Weights of a small model that predicts nearness at each pixel.
Model: arch unet, activation leaky_relu.
Rows from block 4 of a small model that predicts nearness at each pixel, named by matrix and row number. Rows with one number belong to one channel. Each number is 50 + 10 x the weight over its row's rms, rounded and kept within 0 to 99. All counts start at 0. After the name is the row's rms in percent of the matrix's.
Before each channel's rows are labels from the 100 images, of 14976, where the channel reaches its highest value: "responds to" is what is common among them. Only what is clearly more common there than usual is listed. The data: larger renderings of crowded toy scenes.
# convs0: first 3x3 conv (model.mid.0.convs.0.weight, 192x192x3x3, each kernel summed), inputs 128-191
# convs1: second 3x3 conv (model.mid.0.convs.1.weight, 192x192x3x3, transposed, each kernel summed), outputs 128-191

responds to: barrel
convs0.87 086:60 64 45 45 40 44 60 65 47 55 41 58 64 26 50 63 37 40 51 43 48 56 53 67 58 56 59 55 46 64 67 38 53 51 45 42 50 50 60 25 63 50 44 32 57 42 56 63 43 32 54 48 29 53 42 51 54 53 49 40 55 35 37 64
convs1.87 074:38 72 52 44 43 50 39 41 41 42 45 67 37 57 45 53 54 48 66 59 50 58 46 43 39 58 33 60 57 39 42 55 46 55 56 58 59 28 56 52 50 31 52 59 58 64 43 60 59 58 53 51 44 48 41 56 50 50 42 44 36 75 55 49

responds to: count: two
convs0.34 077:51 43 55 59 38 38 39 35 72 45 48 51 47 62 59 57 54 62 64 59 49 65 48 34 36 52 51 43 63 33 24 56 54 49 58 56 51 42 41 48 63 42 58 51 49 59 57 67 61 54 64 59 48 66 56 64 40 65 48 42 37 45 45 34
convs1.34 096:62 51 48 68 56 65 70 54 48 48 61 37 56 50 55 49 57 34 46 56 62 43 59 34 42 38 56 37 42 55 45 53 60 56 36 45 41 50 32 57 49 60 38 44 51 47 56 48 59 53 53 49 72 39 54 45 62 37 63 56 77 45 56 53

responds to: count: two
convs0.27 090:42 40 42 58 45 55 62 47 47 64 54 40 28 56 44 51 60 54 52 53 49 37 65 55 42 41 59 40 40 53 42 49 60 48 66 48 40 66 51 38 42 57 42 46 48 57 62 48 48 75 53 53 60 43 64 58 56 50 60 49 60 54 49 50
convs1.27 126:37 50 47 36 44 39 41 54 54 34 45 69 46 60 48 30 37 58 60 58 44 60 36 46 58 51 45 71 62 32 42 47 38 54 64 57 56 56 57 56 46 32 65 67 49 61 60 65 67 44 60 44 39 60 54 64 60 58 46 43 36 52 48 42

responds to: count: two
convs0.177 090:40 42 49 52 45 65 69 51 41 59 58 41 33 54 42 41 54 45 45 44 56 29 61 39 48 38 59 47 37 46 28 64 63 41 40 52 34 53 48 53 51 62 30 54 49 43 58 56 47 67 39 58 55 36 70 52 37 49 55 56 62 51 53 56
convs1.177 100:43 50 44 40 40 42 36 50 51 37 43 72 45 59 45 29 37 60 63 51 43 56 37 43 58 55 48 64 57 35 44 47 34 55 62 59 51 49 53 50 40 31 61 69 55 66 55 63 61 47 62 43 35 60 47 64 60 58 44 43 34 56 52 47

responds to: count: two
convs0.32 091:33 38 51 57 46 58 66 47 41 60 62 46 35 55 50 43 46 42 49 61 62 28 63 42 52 42 64 46 39 45 42 55 63 39 45 54 30 51 44 51 44 64 40 54 53 35 52 57 50 64 41 57 55 34 65 50 41 54 53 55 72 51 54 56
convs1.32 098:44 51 43 34 36 44 34 51 52 42 40 69 44 55 42 26 35 55 59 53 38 59 37 47 59 54 44 67 57 38 46 45 32 52 59 60 54 51 53 44 44 36 60 68 59 60 55 62 61 42 61 40 34 59 39 58 57 57 44 41 37 58 51 44

responds to: count: two
convs0.150 099:40 46 45 52 53 56 63 43 49 52 54 38 48 60 34 59 48 70 50 58 49 59 40 56 50 50 59 52 48 60 50 55 49 54 55 43 43 55 63 44 51 57 52 49 54 57 58 45 54 72 39 37 78 43 84 61 53 50 54 58 48 46 47 51
convs1.150 146:33 47 43 43 47 34 38 61 57 29 49 60 49 49 45 32 38 59 60 55 38 54 42 45 62 61 42 84 62 32 44 46 37 46 62 60 50 64 57 52 50 32 62 64 40 63 66 60 60 39 63 38 38 58 56 61 59 63 40 46 45 54 45 44